From a checkpoint of a small image classifier: held-out accuracy 49%.
Rows from block 6 of a small image classifier, named by matrix and row number. Rows with one number within an expert belong to one neuron, the router's apart. Each number is 200 + 30 x the weight over its row's rms, rounded and kept within 0 to 999. All counts start at 0.
After each expert's rows are labels from the 100 images, of 14976, where the router gives the expert most weight on average: "strongest on" is what is common among them. Only what is clearly more common there than usual is listed. The data: fractals drawn by 1,000 iterated function systems, in grey. In brackets: how many of the 100.
# router: slot weights (model.blocks.6.mlp.router.weight, 32x160), inputs 0-79
# gate: expert gate (model.blocks.6.mlp.gate, 16x80x160), inputs 0-79
# up: expert up (model.blocks.6.mlp.up, 16x80x160), inputs 0-79
# down: expert down (model.blocks.6.mlp.down, 16x160x80, transposed), outputs 0-79

# expert 3
router.6,191,195,223,248,220,227,198,218,193,185,184,198,195,185,221,220,210,181,192,137,219,183,225,257,213,201,190,204,212,219,177,156,223,174,197,199,182,180,170,254,216,167,254,194,212,235,244,207,207,194,211,180,201,166,223,245,200,217,257,217,237,199,194,214,211,166,179,176,194,219,218,186,272,174,214,233,189,191,208,183
router.7,202,190,165,212,201,192,215,212,176,254,188,192,140,205,202,158,136,212,205,236,227,175,238,241,228,249,194,223,219,155,259,212,192,175,190,156,214,239,244,247,193,185,138,232,206,199,181,256,176,191,223,249,232,216,138,210,181,179,148,218,237,188,176,222,223,212,186,173,224,194,248,217,224,179,210,206,221,167,213,210
gate.0,201,202,249,214,173,201,137,267,221,198,216,226,207,219,245,168,219,187,171,238,218,218,164,182,161,169,224,225,218,210,144,156,242,218,187,165,204,205,194,219,239,185,145,167,192,164,269,195,209,213,176,203,199,191,199,205,141,205,186,230,170,254,182,188,206,267,167,211,202,230,269,209,212,191,182,222,235,249,144,187
up.0,158,178,197,187,200,195,190,219,252,182,230,204,139,235,239,259,241,230,206,150,170,231,210,220,221,221,204,201,164,264,255,185,177,170,185,216,206,209,236,145,211,222,188,184,199,257,193,231,194,194,192,222,135,242,180,186,162,231,241,160,184,222,204,148,197,161,150,153,171,162,209,175,213,225,219,220,299,181,206,246
down.0,189,203,187,150,176,150,234,253,235,139,212,230,140,200,153,185,208,175,243,183,188,150,267,233,241,184,242,215,229,165,151,225,227,151,176,210,214,195,163,182,190,173,251,214,227,159,216,149,195,217,188,154,199,168,231,202,177,217,192,167,193,237,250,208,209,178,145,214,226,163,194,195,209,196,223,231,202,173,205,185
strongest on: sparse (100); two maps (99)

# expert 15
router.30,215,225,182,188,232,216,182,188,191,249,230,222,196,162,171,158,175,176,215,157,218,206,233,220,144,217,241,148,167,175,192,182,189,210,255,240,164,209,198,178,124,239,206,231,213,216,146,197,217,176,204,242,188,183,136,181,211,180,209,190,179,215,184,224,260,254,188,262,180,201,255,203,179,258,233,177,184,155,168,176
router.31,219,230,147,134,203,284,176,231,209,215,218,240,194,191,200,192,225,161,171,209,213,231,201,217,151,169,239,172,207,231,205,235,195,212,232,241,258,199,200,196,216,139,185,223,189,132,153,233,248,198,229,181,162,285,188,223,177,192,211,213,200,187,229,232,254,269,205,186,224,191,266,199,179,230,209,157,230,217,176,201
gate.5,128,286,186,208,238,202,181,215,150,208,166,182,259,195,242,148,190,193,190,200,249,202,174,229,228,196,198,235,204,191,200,209,201,183,211,189,207,234,223,189,200,208,191,215,241,213,191,210,240,257,212,208,185,231,208,156,220,209,170,178,196,206,163,156,195,223,77,161,213,201,158,168,234,198,225,206,198,267,223,219
up.5,251,187,253,232,220,145,160,186,169,262,227,235,177,177,217,147,219,230,225,202,205,177,170,238,150,192,199,205,209,210,238,154,211,220,198,179,234,163,232,195,185,198,174,162,196,222,229,273,203,204,233,220,161,253,211,247,205,174,140,164,187,159,229,197,176,177,187,226,153,199,208,166,216,183,222,187,179,225,159,214
down.5,244,210,217,204,261,180,223,227,221,192,214,196,227,200,195,174,204,260,226,182,208,158,183,207,193,172,193,211,218,199,180,150,219,216,169,178,251,200,206,159,223,160,168,156,207,204,172,156,138,196,184,140,181,215,210,168,180,206,146,197,236,233,168,221,234,193,267,205,196,208,145,218,150,156,174,225,238,218,186,215
strongest on: dark on light (91); dense (25)

# expert 12
router.24,212,223,200,218,200,204,221,255,130,187,185,200,173,203,220,167,264,164,225,179,190,232,180,152,178,197,204,232,187,180,235,234,196,259,189,168,195,199,193,187,253,229,239,227,191,230,202,202,209,162,211,236,216,217,207,179,230,270,227,145,217,181,254,236,233,150,192,243,228,233,205,194,175,199,196,213,202,132,157,224
router.25,216,203,161,232,166,137,203,208,228,202,211,178,274,281,192,197,213,192,156,184,198,199,184,176,195,221,185,185,237,189,260,167,200,245,195,209,220,277,187,175,188,203,194,199,224,172,147,217,184,137,247,199,193,173,170,214,208,226,207,230,194,195,163,157,169,179,197,237,183,178,247,176,182,206,173,160,175,224,183,198
gate.5,232,166,111,221,195,184,193,191,152,169,175,182,181,171,212,168,192,195,192,201,187,171,166,235,149,192,213,230,238,195,251,233,229,220,155,163,202,208,177,178,206,198,205,217,203,219,186,123,177,216,200,220,222,154,197,196,215,174,217,161,216,176,217,248,156,204,166,222,159,211,127,210,226,146,156,201,165,201,223,129
up.5,244,214,152,282,150,211,220,200,257,235,172,212,193,173,209,222,156,202,187,180,217,163,190,259,253,193,190,175,162,219,205,155,210,250,170,148,215,200,238,249,195,194,158,206,252,172,199,211,216,187,163,150,251,191,132,202,182,192,160,226,210,206,224,253,205,200,213,135,172,189,206,228,197,175,168,214,185,235,206,232
down.5,208,199,197,211,244,189,185,172,179,243,224,203,244,165,169,199,216,181,222,193,198,268,201,187,196,176,216,135,192,182,238,181,208,251,280,189,245,251,208,257,188,171,245,181,242,205,250,228,133,169,217,198,149,219,251,171,173,178,207,214,199,185,197,167,212,257,241,143,195,187,161,224,247,155,209,235,188,156,225,194
strongest on: two maps (71); sparse (58)

# expert 14
router.28,270,207,199,212,193,150,217,196,178,163,212,187,193,221,193,224,207,206,264,163,187,214,232,185,198,199,209,170,234,218,230,164,186,188,163,225,134,202,169,191,228,214,186,188,172,232,250,194,182,175,207,223,174,178,206,173,198,200,221,221,185,225,198,143,180,225,243,175,213,244,214,205,176,234,132,151,188,180,165,200
router.29,220,197,224,206,134,188,150,201,168,156,160,235,202,228,201,237,227,210,257,119,209,210,215,219,206,177,239,174,201,250,161,210,245,198,243,213,161,228,242,152,173,259,180,209,167,196,259,238,206,189,214,194,178,181,219,159,232,236,193,121,224,220,199,215,190,174,182,182,228,209,246,196,241,149,208,230,166,177,226,172
gate.5,238,167,168,200,170,168,237,232,213,246,166,202,173,151,233,207,151,198,218,149,174,190,224,120,207,216,183,227,153,193,152,168,228,195,200,215,200,211,179,211,223,184,186,213,165,162,164,167,224,168,199,169,245,174,229,232,202,170,177,229,201,208,169,268,206,150,166,208,170,214,182,214,154,213,248,217,168,159,216,213
up.5,161,236,177,209,227,158,223,168,167,215,191,185,169,204,169,155,177,209,238,213,201,245,190,161,172,144,184,134,128,194,219,189,197,267,173,216,170,144,189,174,218,181,170,212,219,189,135,181,188,223,210,200,216,246,186,204,194,179,213,262,242,195,236,167,174,154,190,199,219,198,186,255,257,237,214,204,168,189,104,159
down.5,176,165,276,228,228,214,247,157,188,201,233,206,211,199,209,167,152,233,227,253,198,236,213,179,211,149,263,202,237,160,244,171,210,164,199,211,214,210,188,169,199,223,206,170,214,184,182,145,204,182,193,208,166,184,195,206,219,150,210,209,206,159,170,169,196,199,215,251,204,167,203,212,183,171,227,201,209,238,195,205
strongest on: dense (42)

# expert 6
router.12,206,183,195,205,254,214,171,209,135,145,187,124,175,204,183,212,225,255,174,205,242,230,178,168,206,223,210,184,224,211,223,156,165,221,193,171,187,244,203,195,178,200,204,212,210,178,238,218,210,178,209,248,205,192,246,169,211,184,218,201,221,219,145,192,170,144,197,191,207,242,160,200,169,193,192,208,183,166,205,179
router.13,161,159,164,192,205,247,190,188,214,183,142,164,178,245,210,190,176,241,233,189,193,172,198,199,253,174,184,219,237,228,156,220,201,137,210,154,201,233,230,218,179,259,196,210,240,216,225,246,257,216,189,225,193,203,211,211,200,186,255,191,192,156,212,180,145,222,171,174,157,217,198,187,237,199,208,195,171,207,145,214
gate.5,136,225,192,223,202,141,245,219,188,215,210,244,174,188,239,206,206,233,222,182,164,213,212,156,179,188,172,157,185,212,233,195,222,195,204,188,162,181,175,193,177,205,261,199,195,154,252,219,206,220,164,185,219,252,176,177,131,216,195,177,209,213,243,210,154,160,154,155,194,190,193,140,207,196,203,195,216,195,237,212
up.5,202,146,183,186,239,227,231,222,224,212,152,202,163,229,211,200,223,211,196,198,243,216,143,181,188,170,202,217,169,178,226,160,172,186,198,199,166,140,218,193,165,188,180,236,231,201,170,167,178,155,208,243,202,225,192,213,241,171,222,226,221,220,216,175,201,180,249,226,234,244,167,218,232,216,239,216,231,149,194,219
down.5,197,215,214,167,164,236,212,118,172,195,211,215,169,137,202,232,215,167,227,148,187,126,223,188,204,234,219,211,162,198,150,240,199,237,209,235,222,190,200,179,189,139,212,202,213,171,193,195,204,160,161,161,163,205,185,207,201,236,192,225,212,243,145,175,195,221,229,193,203,168,189,243,212,242,191,211,176,187,218,256
strongest on: dark on light (100); sparse (66); two maps (55)

# expert 4
router.8,202,238,160,182,190,176,234,183,159,199,262,224,166,203,145,179,199,194,182,194,205,161,190,212,222,196,191,202,191,261,194,155,223,211,170,149,204,190,241,172,148,135,167,183,219,177,201,186,207,224,209,207,199,200,186,182,271,187,172,216,196,228,232,225,257,224,178,211,221,201,223,164,245,213,172,209,221,178,207,212
router.9,181,213,167,174,231,133,235,176,186,187,174,207,156,204,206,166,145,216,219,180,188,176,204,226,168,193,203,146,248,228,209,150,175,230,178,192,202,183,246,232,251,223,205,226,214,142,233,183,262,225,215,186,181,169,181,155,178,206,207,161,255,203,253,219,242,242,185,228,202,221,150,201,220,211,247,186,215,204,202,209
gate.5,173,200,182,228,227,176,214,220,242,175,190,211,214,182,162,150,207,178,190,234,164,221,219,165,211,217,188,220,215,213,152,212,224,191,244,160,155,196,156,209,197,209,176,218,234,183,227,247,204,182,204,143,101,229,172,258,220,147,204,145,264,181,206,188,188,190,197,172,212,190,200,148,166,201,244,190,281,218,234,182
up.5,168,209,219,187,214,136,171,193,154,246,186,143,155,237,202,195,180,213,228,214,218,237,186,201,183,178,150,252,199,174,223,248,233,134,215,199,228,190,269,263,172,221,166,251,195,170,196,224,227,214,191,106,190,210,188,146,236,175,218,212,218,141,203,216,219,211,175,228,144,165,208,204,149,287,245,207,204,225,204,191
down.5,171,223,212,187,175,216,242,135,190,215,223,206,249,235,225,212,235,223,176,202,193,214,201,179,187,176,213,200,185,262,217,240,222,166,241,252,179,221,173,236,186,195,222,225,203,219,228,201,169,170,232,186,137,175,282,168,166,203,199,146,130,207,171,201,188,172,249,141,204,166,183,178,242,216,216,237,200,200,190,155
strongest on: dark on light (100); sparse (98); two maps (91)

# expert 13
router.26,204,220,175,149,266,273,219,216,170,205,187,223,211,196,183,202,241,243,181,191,267,183,246,194,212,186,172,174,236,235,172,227,194,208,195,229,205,174,197,205,268,127,188,218,191,173,200,221,219,210,221,153,173,234,166,248,193,197,161,188,161,170,220,234,238,242,159,194,226,195,181,193,150,250,242,194,199,198,190,212
router.27,191,245,148,168,192,265,249,225,245,223,201,202,251,197,122,205,197,199,218,216,233,186,232,248,186,203,227,178,244,247,196,225,202,181,206,239,141,213,219,172,192,174,168,227,213,156,183,199,188,180,224,160,167,204,168,232,164,162,167,220,195,202,185,221,232,222,190,304,218,180,210,211,181,206,262,180,202,225,131,198
gate.0,218,205,214,216,190,213,230,256,214,129,197,195,155,250,224,194,195,234,210,203,172,197,185,204,287,239,178,201,191,184,194,185,215,191,141,197,185,163,214,268,296,221,183,136,209,208,177,198,238,229,165,153,200,220,203,220,152,199,137,212,174,158,165,183,182,201,194,219,197,190,171,210,241,218,235,271,206,223,200,155
up.0,181,179,255,177,161,226,203,216,174,170,198,182,217,219,243,208,197,207,198,184,243,172,253,185,171,239,173,174,181,213,235,137,194,161,141,230,224,148,120,153,178,213,168,134,202,221,188,235,196,229,198,230,192,216,237,215,248,174,198,207,212,229,196,191,226,185,259,187,208,252,257,219,226,205,175,246,199,172,211,208
down.0,168,233,220,171,183,207,198,192,202,168,217,214,168,175,160,212,223,238,191,165,190,241,182,215,175,232,213,288,208,211,189,169,182,193,260,191,191,272,205,220,187,255,169,194,146,216,209,185,214,173,189,195,241,224,187,209,207,185,165,232,196,250,197,196,221,211,166,214,209,198,231,149,191,244,278,225,229,172,132,219
strongest on: dense (94)

# expert 2
router.4,197,232,189,189,196,190,202,144,170,205,146,153,224,247,185,205,195,206,215,262,209,199,269,174,209,215,143,189,147,214,206,204,194,183,178,171,229,180,201,206,178,167,229,212,269,156,154,181,206,172,200,240,190,247,183,163,174,143,233,192,171,224,194,252,155,177,165,257,232,257,215,194,161,204,203,225,147,184,152,177
router.5,282,200,203,261,168,206,198,253,170,233,211,198,190,199,161,181,207,224,164,209,207,147,146,197,184,151,182,177,208,195,263,240,164,242,192,163,181,192,203,189,199,176,291,188,247,182,273,223,184,207,172,207,115,194,228,207,211,211,218,173,234,149,171,234,211,197,201,193,221,203,188,191,252,204,228,212,210,257,219,139
gate.5,172,194,166,187,202,172,196,190,147,206,186,181,186,181,200,153,190,244,200,197,127,200,269,209,204,197,179,139,210,235,148,231,258,218,184,227,202,194,193,181,215,259,206,184,184,185,194,197,202,180,151,170,186,207,224,180,169,186,218,190,242,175,212,165,227,176,213,225,161,243,231,206,187,164,230,241,223,177,116,211
up.5,198,175,165,247,205,252,131,218,239,149,222,176,253,192,168,206,265,225,226,223,146,186,159,258,166,182,230,216,166,232,232,202,191,157,213,216,154,213,225,234,217,221,187,181,182,227,126,250,245,211,221,199,186,195,219,215,276,180,210,213,218,140,194,228,197,176,169,176,192,227,204,206,233,195,182,206,228,173,214,224
down.5,199,202,185,174,176,203,180,132,201,209,162,196,212,235,190,189,168,217,191,173,189,176,208,234,171,192,237,212,177,129,195,198,247,173,241,265,193,169,182,233,249,162,235,218,157,233,108,167,185,230,158,173,218,199,247,202,232,159,184,181,220,198,201,230,121,166,219,178,204,213,229,212,210,221,195,245,178,202,230,176
strongest on: dark on light (100)

# expert 10
router.20,222,197,208,197,244,194,201,206,232,192,180,219,169,123,218,233,166,220,172,142,207,185,207,186,168,171,203,204,167,188,199,165,189,206,197,187,204,222,199,199,228,231,146,218,187,147,218,210,205,153,204,231,129,192,149,201,110,210,168,226,179,179,176,218,163,162,158,232,209,143,250,235,158,207,139,220,236,171,187,181
router.21,226,215,138,191,254,210,167,210,189,220,198,199,160,120,177,199,268,197,192,211,238,233,195,259,220,192,217,160,185,217,210,210,211,224,221,162,242,189,201,176,269,200,180,182,168,198,224,199,204,159,188,210,223,206,216,237,199,191,187,260,194,178,231,211,181,162,106,187,220,208,189,208,178,177,192,171,176,191,187,246
gate.0,197,231,157,196,247,233,203,132,203,196,167,175,206,203,204,219,181,236,157,202,165,221,183,256,202,213,241,212,185,200,219,140,176,223,206,187,226,209,212,251,214,186,235,219,226,206,260,204,199,177,186,210,240,178,176,215,220,171,161,209,250,243,201,219,146,214,192,201,233,200,147,167,206,255,142,212,195,172,223,144
up.0,177,152,233,162,149,205,152,197,174,178,190,212,181,166,229,242,221,213,229,170,232,168,158,176,229,173,238,219,241,154,184,173,248,139,161,217,220,183,146,220,174,171,202,237,210,258,173,200,181,176,172,208,225,175,175,149,239,167,264,233,202,211,186,194,201,214,216,192,197,213,226,255,168,180,219,209,228,187,223,166
down.0,203,223,202,179,205,218,242,170,227,197,266,153,181,246,237,139,145,189,213,224,168,203,184,145,207,199,217,177,202,190,240,189,182,193,163,160,182,238,196,220,286,165,191,260,187,193,214,171,175,209,209,203,193,150,201,195,241,224,143,191,189,205,169,248,185,182,222,133,190,169,156,223,169,162,246,165,177,243,177,231
strongest on: dark on light (100)

# expert 8
router.16,221,156,198,230,310,211,173,189,256,155,151,141,194,231,181,170,198,211,233,180,197,236,230,146,177,195,241,210,223,194,206,197,220,154,188,195,176,233,168,201,221,212,181,200,183,258,207,177,183,176,152,251,240,189,194,204,213,200,151,199,202,195,230,188,199,207,201,212,175,185,195,202,222,260,198,207,192,185,208,192
router.17,241,197,178,248,217,167,207,179,204,179,184,217,149,165,192,190,213,241,162,220,229,233,187,235,191,223,241,225,204,209,183,217,218,231,201,207,188,244,225,166,197,202,248,211,153,241,183,236,199,233,195,243,169,224,190,250,243,181,214,173,209,148,136,228,181,138,178,237,184,152,188,222,188,166,224,230,172,206,205,186
gate.5,181,183,231,227,192,244,214,174,188,229,248,157,198,218,226,222,192,185,246,139,167,265,151,224,189,231,206,188,220,207,196,167,219,257,204,225,165,197,209,207,184,217,180,243,174,177,249,226,172,231,212,170,184,170,248,189,190,133,162,192,212,167,232,219,231,202,181,194,238,172,171,220,197,226,247,233,160,222,184,204
up.5,236,223,225,195,134,257,140,260,251,145,189,207,165,199,209,154,205,181,153,225,216,179,207,205,243,190,219,160,226,262,193,210,200,220,213,209,146,220,241,195,155,204,222,182,224,210,206,188,205,181,205,229,176,190,201,175,203,206,214,208,175,216,231,201,165,185,200,148,214,216,160,211,158,183,169,214,197,156,173,145
down.5,171,218,204,192,168,180,191,184,151,173,184,245,189,140,204,242,170,157,224,206,200,211,145,235,209,162,249,180,185,218,190,237,175,177,230,200,213,185,250,222,251,192,188,204,155,237,180,181,176,217,158,181,175,179,204,201,244,182,248,213,140,186,208,198,196,237,245,173,214,187,235,248,207,234,195,242,180,179,216,231
strongest on: two maps (100); sparse (100)

# expert 0
router.0,184,202,125,168,161,196,194,127,147,199,243,179,200,238,191,207,217,222,185,169,206,216,146,236,212,181,187,188,203,209,170,162,199,195,171,218,181,214,162,187,249,217,190,222,220,211,187,178,177,125,223,174,185,215,185,191,174,214,207,152,185,282,187,241,187,200,218,173,266,166,222,174,184,179,178,146,202,166,165,192
router.1,179,197,174,174,211,242,258,154,140,210,174,262,258,277,150,227,237,260,159,176,210,202,213,192,181,166,169,186,194,174,215,177,177,206,162,169,207,190,250,223,229,183,229,205,225,207,208,245,152,201,217,181,192,198,161,224,184,236,185,190,188,188,178,222,184,193,164,220,228,157,267,184,208,205,217,205,230,177,197,240
gate.0,191,210,203,181,158,191,146,217,166,200,161,234,257,207,241,187,222,205,245,182,190,155,204,153,213,207,172,166,154,181,181,213,184,190,207,184,216,162,212,187,220,165,147,243,247,199,196,212,218,177,187,249,203,166,193,199,224,214,204,204,210,210,190,223,184,217,223,113,232,229,159,194,232,167,142,180,217,171,117,211
up.0,212,200,268,194,256,243,177,207,159,231,148,246,208,209,210,254,161,212,157,179,175,200,194,162,191,237,203,230,240,246,231,213,185,185,185,223,194,205,147,202,214,190,185,188,169,235,208,174,153,239,200,168,228,224,231,164,257,185,187,251,184,196,207,158,173,166,207,177,247,193,208,198,255,214,184,175,192,206,201,199
down.0,177,168,203,187,226,176,222,184,189,168,296,212,193,168,236,160,214,208,181,186,240,215,169,255,236,204,208,210,234,236,215,180,212,195,221,218,188,224,228,143,181,170,193,186,192,226,182,218,190,236,198,163,199,191,251,254,188,210,226,221,202,208,208,166,188,226,163,154,232,191,245,292,213,231,215,195,183,144,196,177
strongest on: dense (42)

# expert 9
router.18,216,161,168,186,171,221,268,223,134,221,225,202,222,226,209,239,239,214,211,190,223,210,210,207,229,189,212,193,228,169,192,191,252,211,213,165,201,179,239,197,152,204,206,211,231,164,195,168,191,226,195,199,202,191,120,214,211,208,234,207,240,198,154,203,213,206,188,222,204,136,208,212,137,226,178,206,213,192,291,252
router.19,159,230,201,182,177,233,214,268,200,209,235,205,205,165,207,187,232,129,157,179,208,216,228,255,178,193,217,188,150,141,208,206,209,207,193,198,263,203,248,195,172,203,201,225,157,177,176,215,185,179,239,178,171,196,174,182,260,230,214,214,217,183,232,216,270,255,195,210,227,155,174,154,179,239,179,145,212,176,151,197
gate.5,192,150,167,169,244,225,210,183,199,196,217,228,171,238,181,208,216,165,215,237,199,195,125,201,222,248,225,232,147,213,251,197,188,183,175,190,206,233,155,166,263,199,206,224,185,194,229,148,242,276,154,209,224,176,196,191,202,188,189,221,145,156,217,239,180,230,244,149,182,195,190,205,236,242,144,214,243,204,196,180
up.5,203,166,216,129,252,199,205,153,231,202,226,177,208,200,220,215,149,201,218,208,211,187,257,165,259,228,225,216,188,176,178,215,208,209,178,164,177,238,198,191,232,171,248,258,160,219,198,206,207,237,212,186,169,207,190,223,195,308,232,226,207,240,207,234,137,188,197,196,186,199,219,254,147,262,164,199,198,199,216,189
down.5,184,250,167,162,248,220,217,192,187,204,180,229,186,167,224,194,255,221,193,173,188,216,177,188,216,182,227,201,209,226,237,153,174,209,161,197,234,196,228,194,199,170,145,158,181,187,215,220,247,204,182,206,193,162,173,207,261,200,227,210,191,224,191,188,201,206,142,190,156,192,208,259,233,169,196,130,125,174,191,184
strongest on: dense (84); dark on light (78)